{"train_examples": 26041, "input": "log_mel", "encoder_head_dim": 48, "encoder_inner_norm": false, "encoder_depths": [8, 8], "loss": "mse", "latent_channels": 5, "decoder_upsampling": "nearest_conv", "init": "kaiming_normal", "optimizer": "adamw", "eps": 1e-10}
Rows from block 14 of the encoder of a small spectrogram FSQ autoencoder, named by matrix and row number. Rows with one number belong to one neuron. Each number is 200 + 30 x the weight over its row's rms, rounded and kept within 0 to 999. All counts start at 0. After the name is the row's rms in percent of the matrix's.
After each neuron's rows are labels from the 100 clips, of 14976, where the neuron reaches its highest value: "peak in band" is the frequency band that holds the peak. Only what is clearly more common there than usual is listed. The data: short pieces for a synthesised band: melody, chords, bass and drums.
# fc1: MLP up (encoder.blocks.14.mlp.fc1.weight, 480x160), inputs 80-159
# fc2: MLP down (encoder.blocks.14.mlp.fc2.weight, 160x480, transposed), outputs 80-159

fc1.290,057,194,137,204,135,231,192,162,138,206,185,198,235,176,185,130,169,171,210,174,219,256,202,166,209,200,191,180,199,259,259,193,183,200,227,222,197,201,210,160,188,200,177,288,194,182,230,181,189,182,184,202,216,203,207,199,237,183,169,176,172,234,202,216,198,226,154,215,197,200,151,253,207,185,204,202,183,264,196,237,220
fc2.290,076,206,155,210,160,193,247,171,188,199,223,183,200,219,195,190,185,192,216,223,213,226,193,248,208,206,183,191,202,193,168,185,185,227,228,230,183,210,216,185,194,222,196,226,209,191,180,161,254,199,192,180,193,237,144,236,315,227,164,201,209,197,223,187,210,207,132,227,214,210,175,169,220,165,202,184,207,248,190,212,233
peak in band: 250 to 500 Hz

fc1.224,112,161,207,187,202,213,251,183,232,224,177,183,226,215,192,190,190,160,239,234,196,172,150,200,202,202,238,216,195,164,248,225,193,210,194,181,199,179,190,198,226,199,203,203,234,204,176,220,250,227,197,194,216,185,237,235,138,185,158,177,273,294,145,189,193,196,218,188,200,201,245,188,206,231,197,201,209,167,188,143,187
fc2.224,202,169,163,193,226,199,182,192,196,212,231,218,182,208,187,189,165,170,174,226,223,152,206,212,189,186,227,267,207,159,171,207,221,184,193,167,157,192,154,144,181,214,242,169,150,220,231,215,262,188,214,178,228,177,245,256,134,174,176,173,236,268,238,240,205,156,204,214,200,197,153,206,156,201,224,189,174,219,190,151,238
peak in band: 250 to 500 Hz

fc1.134,084,184,201,258,166,219,188,178,208,185,205,207,175,183,207,177,210,193,252,203,190,92,176,232,167,198,200,214,178,230,147,292,213,169,215,242,205,218,167,209,204,196,296,210,118,174,206,254,218,264,207,206,230,216,211,207,171,219,170,187,246,216,180,184,182,151,166,198,204,172,164,171,225,142,207,203,183,158,184,215,185
fc2.134,068,211,221,180,172,189,202,197,207,225,187,164,229,236,260,263,207,237,216,160,206,250,227,196,230,173,187,187,242,189,230,164,212,189,190,196,214,180,201,236,244,209,156,211,210,205,183,193,143,182,204,194,199,213,194,166,198,177,184,181,196,171,208,199,184,215,204,206,241,231,234,219,217,219,209,192,190,177,251,189,202
peak in band: 250 to 500 Hz

fc1.267,268,241,197,227,194,174,219,159,181,161,190,215,164,177,190,208,156,191,230,207,172,167,150,193,193,172,230,219,179,240,262,185,183,232,237,236,171,245,186,226,175,170,254,197,228,234,239,186,214,229,173,218,204,150,208,229,204,190,239,242,159,186,152,203,207,201,178,172,219,180,174,235,199,235,188,226,233,217,187,238,237
fc2.267,175,232,202,243,200,165,175,218,163,173,167,199,182,202,180,203,175,242,228,201,168,202,166,239,214,157,242,213,202,223,172,220,239,230,234,235,218,234,230,170,173,171,224,221,229,216,220,210,214,226,191,220,201,180,173,193,236,187,213,213,168,207,170,209,167,229,162,168,330,207,177,163,215,216,218,229,223,175,239,233,248
peak in band: 500 to 1000 Hz

fc1.150,085,173,260,202,157,146,235,203,155,213,218,204,203,224,172,209,177,231,242,201,226,268,220,106,218,207,155,166,202,154,173,178,230,154,199,192,155,205,234,181,190,187,220,168,208,217,262,175,195,162,215,215,190,196,177,198,222,216,205,211,129,171,202,212,159,199,180,175,196,238,238,173,213,174,222,243,187,304,214,168,223
fc2.150,141,205,193,209,182,210,218,233,214,147,181,202,257,199,176,139,222,167,155,182,208,171,163,283,198,214,257,248,163,245,195,232,159,237,244,211,206,221,190,224,169,202,205,199,186,190,168,184,207,202,177,198,181,207,185,231,220,224,227,156,235,205,197,215,249,208,206,204,117,193,195,173,179,186,155,207,206,135,140,207,201
peak in band: 500 to 1000 Hz

fc1.233,110,218,215,177,159,175,286,212,167,190,229,170,206,187,207,150,211,183,175,254,197,219,176,189,208,233,201,224,189,242,221,202,188,215,223,220,170,181,230,179,193,205,195,260,212,167,174,146,256,168,176,197,224,207,174,252,220,213,169,192,171,199,282,216,239,189,170,217,205,206,172,235,269,168,198,199,190,247,197,233,199
fc2.233,181,175,232,216,241,229,122,176,229,225,184,174,215,234,220,241,196,226,245,178,210,195,244,159,221,180,186,175,208,154,233,176,250,169,196,158,209,227,160,242,221,221,179,156,194,225,265,224,136,180,211,166,183,183,216,158,142,184,200,199,229,181,175,186,199,193,186,221,166,209,222,173,178,253,218,175,167,185,239,187,205
peak in band: 250 to 500 Hz

fc1.306,193,220,223,185,168,160,244,215,177,164,183,240,215,161,174,134,238,172,176,211,167,175,173,197,183,241,203,188,188,248,165,212,185,242,156,217,241,179,241,172,166,165,195,221,188,181,169,158,221,225,166,238,199,218,247,221,213,241,239,183,218,214,237,184,175,219,232,163,218,216,210,196,214,175,143,231,254,247,186,257,214
fc2.306,191,236,176,173,157,155,228,228,179,167,189,220,179,180,176,188,229,171,160,202,179,172,160,241,194,228,196,216,202,235,143,256,198,218,191,244,218,177,234,162,174,170,205,248,212,165,160,201,220,244,189,239,218,250,176,243,260,221,212,188,157,223,211,211,201,197,224,169,274,185,176,204,211,154,183,231,232,204,194,226,148
peak in band: 500 to 1000 Hz

fc1.299,099,216,207,191,203,228,213,172,195,244,200,207,199,204,178,203,213,166,182,163,167,234,196,261,170,205,273,229,218,218,167,179,213,221,230,196,244,215,203,216,221,181,206,208,175,219,188,140,184,167,161,200,234,210,161,219,210,238,204,196,297,197,204,185,217,190,185,177,208,215,196,135,239,196,194,187,187,176,217,150,223
fc2.299,203,194,199,212,172,218,174,143,206,233,186,191,227,210,178,179,201,166,208,165,205,244,198,256,208,220,268,212,251,193,234,163,171,232,226,191,218,201,172,211,185,211,167,185,166,240,177,153,165,156,177,198,198,184,158,205,222,220,191,183,273,195,224,203,220,191,181,208,207,206,208,159,175,197,190,190,159,217,205,161,231
peak in band: 250 to 500 Hz